A small image captioner, trained from scratch.
Data: trained on made-up road signs on poles, 122500 training examples, 8.0 epochs.
Rows from block 2 of the image encoder of a small image captioner, named by matrix and row number. Rows with one number belong to one channel. Each number is 500 + 40 x the weight over its row's rms, rounded and kept within 0 to 999. All counts start at 0. Numbers have three digits each. After the name is the row's rms in percent of the matrix's.
After each channel's rows are labels from the 100 images, of 14976, where the channel reaches its highest value: "colour at peak" is the nearest of a few named colours to the mean colour under the peak. Only what is clearly more common there than usual is listed. The data: made-up road signs on poles.
# convs1: 3x3 conv, stride 2 (encoder.blocks.2.convs.1.weight, 96x96x3x3, each kernel summed), inputs 0-95
# convs2: expand pointwise conv (encoder.blocks.2.convs.2.weight, 384x96x1x1, transposed), outputs 0-76

convs1.94 103:500500501500501500500464500500500500533500500849508501501501503462501438399534501499500500501457501500499500500501500500499500501500501500501499500500501500500561501500499500500500500501501500501501560500500500500512501476511500501501500500499493500500500500500501500501520500474500457499
convs2.94 213:504486500500500500500500512500500500500500500500500501500500497500500524496505500500500500500500500500508500500500500500500500500500500497500499500500500500911500500500500500500500500500500505500500500500514500500500500514500495500
colour at peak: black

convs1.52 144:499501499500499500500852500501500500565500500529539500500499496468500540473490499500500500500495500500501499500500500500501501500500501500500500500500500500500533501500500499500500500500501500500500546500500501499578500444579500500500500500500479500499500500500501500500504492506500511500
convs2.52 095:443533500500501500500500511500500500500500499498501504501500458500500540486483500500492500500500500508499500500510529500500500500499500519500509484500500500602503500500534500500500502500500523499500500500551500500497500514500500500
colour at peak: white

convs1.37 085:500500500500500500500449500500500501490499500521519499501500531743500466473749501499500501501504500500500500500500499499499500500501500500501500501500500500501505500500499501500501500501501500500501500500485497501498500464476501500500500500500442500499499500499501499499493505643499481500
convs2.37 056:573708500500502500500500574500500500500500500507503481501500459500500553501498500500500500500500506483512500500506500500500498500498500465500416484500500500448480500500534500500500500500500510513500500500534500500500500411500499500
colour at peak: white

convs1.16 049:499501498498501500499595500498499499403501500467594499502501485476501547556598500499499500499549499500498500501499497499498500499501502502498498501500500500499690503500501498497501501498503501498499491499533499501511499568507500500500501500497577501499499500500498500500501498258498515501
convs2.16 039:480605496500497500500500533500500500500500500502504638500501514500500327506503500500502500500500479497499500500597500500500499500502500249500384545506500500497492500500515500500500501500500544485500500500475500500501500611500500500
colour at peak: white

convs1.24 100:498501500500500499500759500500499500462500500655538501500500519459500468434497499500500499500499499500500500500501500501500498500500501500501500500500501500500549499497501499500500501501500500500500470500515507500330500463397500500501500500499428500499499500500504500501517517458501514500
convs2.24 078:498484500500499500500500506500500500500500500503502508501503471500500509502507500500499500500500482500459500500494500500500500500503496417500621493500500500491433500500510500500500500500500491499500500500430500500497500518500500500
colour at peak: white

convs1.18 115:500500499500499499500802501500499500501500499469508500500500513549500464517487499500500499500471500500500501500500500499501501499500500500499500500500500500500326501500501500501500500501500500500500485500503500500577500463401500500501500499501594500500500499500502500500500500501500498499
convs2.18 070:454533501500501500500500522500500500500500500497500596498512678500500645504494500500499500500500513499526500500473500500500500500500500541500797504500500500490416500500495500500500500500500523500500500500453500500500500475500499500
colour at peak: white

convs1.35 054:500501502501501500502587501499499500347501501602385499501501420602499462679553501500499501500530501502499501500499500501506503501498498499499502501501500500500477505502500502501500500499500501501500580499454492500499500539536501501500500501498387501502498500501500500501572488381500522499
convs2.35 046:522879500500496500502500514500500500500500496500503464500500533500500433465529500500499500500500517523561500500439500500500500500502500485500477554500500500522496500500522500500500501500500553499500500500454500500504500473500500500
colour at peak: white

convs1.54 086:501500500501500500500498500500500500453500500382450501500501794495500493604510500501501500499487499500499500501500500500500501500500501501500500499501499500500492500501501501500500499501500499500499499500503498501627500389489500499499500500499565499500501499499501501500448498467500478500
convs2.54 147:502494500500501500500500539500500500500500500501500525500500487500500503505499500500500500500500501500496500500501500500500500500500500511500499499500500500422491500500500500500500500500500487502500500500496500500500500521500500500
colour at peak: black

convs1.60 127:500500500500500500500432500500500500388500499531490501499500505548500501553503499500500500500524499500500500500500501500500499500501501501500500500500500499500547500500500500500500500501501500500500514500511507500475500848459500500500500501500464499501500500500500501500464497530500519500
convs2.60 091:525446500500502500500500503500500500500500501501500526503500506500500518504499500500500500500500503500479500500502500500500500500500500489500278498500500500517500500500501500500500500500500492501500500500761500500500500504500498500
colour at peak: white

convs1.92 139:499500500500500499500487500500500499513499500439487500499500500850500535498500499500501500500555500500501500499499500500499501499500499500500500500500499499500507500500500500499499500501499500500501465501496511499468500524455500499501499499501505500500500500500500500499375497545500513500
convs2.92 134:494473500500500500500500381500500500500500504501498510500495492500500504408500500500499500500500500500497500500498500500500500500498500505500514496500500500392510500500500500500500501500500521500500500500497500500500500505500500500
colour at peak: white

convs1.64 052:501501498500500499499749499500501500492500499606482500500499476479501466615520499500499500501473502499498500500498500500500503499500499500498502500499501500500439500489502498500499499500498500499501449499486499501538498480392500500501500501497560500502500500500498499499686483467498559502
convs2.64 061:497500525500501500500500453500500500500500500499493502499500494500500453626500500500494500500500502496496500500513500500500503500500500440500542506500500500473504500500568500500500498500500999500500500500470500500501500437500516500
colour at peak: white

convs1.70 101:500500500500500501500420500500499500448501499576503500500499500538499548470440500501501501501544501500499501505500500500500500500500501500500500501500500500500424501501500500501500500500500501500501823500500483500393501449484500500500500501500513501500501500501502500500533501476500543501
convs2.70 099:382537500500499500501500527500500500500500500508498471500498483500500509599503500500499500500500508500488500500529500500500500500498500500500501496500500500498453500500500500500500500500500433500500500500525500500500500504500502500
colour at peak: black

convs1.56 083:501500500500500499500560500499500501447500499503542502499501462555500466578770500500500499500575499500499501500500499500499502500501499502498499500500500500501520500501500500498500500500500501500501562500505483501436500496497500499500500501497474499499500500499500500500553490296501467501
convs2.56 100:509811500500500500500500508500500500500500498501496475502505650500500492500482500500500500500500510501500500500530500500500498500501500514500486501500501500488500500500499500500500504500500438504500500500499500500500500488500498500
colour at peak: white

convs1.4 144:500500500500500500500463501500500500466500500524485500500500553501500461410437500500500499500520500500500499500501501500500497500500499501501500500500499500500504499500500500500500500500500500500500843500505500500571500474504500500500500500501465500499500500499500500500423499491501550500
convs2.4 125:501516501500500500500500439500500500500500500501504504499501489500500496454484500500500500500500500500501500500501500500500500500502500508500465512500500500516509500500499500500500500500500503495500500500160500500500500493500499500
colour at peak: black

convs1.39 060:500500500501499501501617500500501500523500500462469499500498592628500479563479500501500500499620500501500500498500502500500500499499502500498500500500501501500610501500501502501501501501502502500500429501496498500726501582479500500500499500501619500500501499502500500501521474478499541499
convs2.39 038:506353500500504500504500437500500500500500500510497499500521404500500586443574500500500500500500500503573500500567500500500501500506500468500295485500500500566509500500520500500500500500500497498500500500504500500503500530500501500
colour at peak: white

convs1.20 079:500499500500500500500458499500500500455500500439506500500500559608501455336591500500501500500435500498499499501500499500499502500499500500501501500500500500500495499500501499500499500499501501500500492499464498500474500759496500500500499500499464500501500500500500499500373534527501534500
convs2.20 144:495490500500499500500500484500500500500500500495499509500499506500500494499500500500501500500500494500502500500496500500500500500499500501500505494500500500518501500500501500500500500500500508495500500500541500500500500500500500500
colour at peak: white

convs1.58 128:500500499500499500500535500500500501489500500881480500500500472489500522517516501500500500499484499501498500500500500501499498500500500500500501500500500499500499499499499501500501501499500500500500500500499498500519500544504500500499500500499524500500501500500499500501494499480500463500
convs2.58 065:516505500500499500500500525500500500500500498502500511500519491500500541580508500500502500500500491499485500500434500500500499500501500550500503496500500500999510500500495500500500501500500493497500500500523500500500500434500501500
colour at peak: black

convs1.11 075:500499499499500500500623500500500502549500501462463499500501350478500491433559499500500500500492501501502499500501499499500499499501499500501500500499498501499632498500501500499499500500497500500500575499524506499766500517482500500500500500502488500499501500499497499500495512581501500500
convs2.11 052:472530500500499500500500504500500500500500500502492570500485718500500496463472500500503500500500499505402500500503500500500495500497500414500640497500500500612510500500495500500500499500500496500500500500478500500499500442500500500
colour at peak: white

convs1.61 058:498500500499501500501479500501501501411500500427633500500501413318501447418383500500499501499575500500500499500501500501500496501499500500501500501500499501501503499502502499501500500499500501500498460501491482499427503382515500500500499501502349500500501501501502500500566478440500487500
convs2.61 074:497502497500499500500500522500500500500500500498506495500493508500500508525511500500500500500500505500490500500517500500500500500498502477500535490500500500512501500500479500500500501500500518502500500500429500500506500459500500500
colour at peak: white

convs1.7 042:499500499497500499500465500498500501469502501457426500498500581455500478407440499501500498500486502499498499501499501501500503501500501499499501499500502502498686501498499500499501501503499499499499547500498512503486500511783501502501497500501520501501499502500499500501538518488501553501
convs2.7 042:492577498500500500498500509500500500500500499523494431496495602500500408497556500500502500500500504494528500500506500500500500500503500573500377413500500500495502500500502500500500500500500460504500500500544500500498500500500501500
colour at peak: white

convs1.25 089:500501501499500500501767500500500501547500500583450500499501484373500496494489500501500500500416501500500498500501500500501500500499499501500501500499500500500509495499501500500499501500498500501501446502505500500446500465505500500501499500501594500499500499500496500500674501529500489500
convs2.25 075:401479500500500500500500503500500500500500500499500568499500499500500494490525500500502500500500499501409500500486500500500500500499500494500459517500500500644503500500483500500500500500500617501500500500547500500500500504500499500
colour at peak: white

convs1.0 062:501499500499500500499275499499500501504500501494403499500500498515501449468428502499500500502552499500500499501499500501499502500500498494500500501501501500500483502507499501501500499500500500500499470501493503500751499623480500499499500501504532501501500500500498500502485510490501510500
convs2.0 031:420505500500495500500500520500500500500500500506533464506514590500500450557508500500506500500500423485440500500500500500500494500507502633500569458500457500504528500500529500500500503500500446499500500500501500500499500512500491500
colour at peak: black

convs1.48 072:500501500500501500500510499500500499508500499432476501499499693449499505476644500500500500500743500499500500500501500499501504499499500500500500500501500501499479498503499500502500500499500501500499500500495504499523501568568500500500500500502583499501500500499499500499466494404501525499
convs2.48 049:313862500500501500500500555500500500500500510559499523499496479500500480566496500500515500500500481509856500500667500500500502500502499444500494537500493500469468515500485500500500502500500503505500500500513500500499500581500500500
colour at peak: white

convs1.5 102:501500500500500500499448499501500500414501500476474501501501829463500511600498500499500500500514500500500500500500500500501499499500501502500500500500500500499478501500499499499499499502500500500501599500500499499505500432509500500500501500500494499500499501500500500499564513512500551500
convs2.5 080:489440504500500500500500439500500500500500499502483498504500492500500502494500500500500500500500500500541500500454500500500501500499500540500513493500500500499501500500501500500500500500500523504500500500479500500500500494500503500
colour at peak: black

convs1.15 107:500501500500500500501484500500501500524500500451426500500500492535499458441557500500500500500477500500500501501500501500500501501500501500500500500500500499500498501500501500500500500500501501501500463500509497500507500429546501500501500500508847500499501501500500500500568518489500507500
convs2.15 098:496460500500500500500500507500500500500500502500497530499509447500500588504506500500500500500500491503472500500479500500500497500508500508500316535500506500524493500500499500500500500500500516500500500500500500500500500506500499500
colour at peak: white

convs1.83 053:499499500500501499501492500500499499373500500637630499501500584558501434609463500499500500500454499499502500505500498498502492501501499500500499499499500500502405505501496500501499500499500500500500592500508491501476499389549500500500501500499416501500500499500505501499491455597500359501
convs2.83 131:529479501500500500500500570500500500500500500496506564500500496500500483499474500500499500500500500500498500500500500500500500500499500499500549489500500500878492500500495500500500498500500505501500500500489500500500500486500499500
colour at peak: black

convs1.55 070:501500500500501500501435499499500499554500501542572500500499424513500474517377500500500500500486500499500499500500500500499501500500499500500501501500501500500559499500499501499499500501499501501499537500496504500725500407534500500500500500502478500499502500500502500500479506603501701500
convs2.55 042:572447493500503500506500530500500500500500500539472474500515596500500524579474500500502500500500505456521500500488500500500500500499501362500744592500500500598599511500496500500500500500500507491500500500283500500500500343500501500
colour at peak: white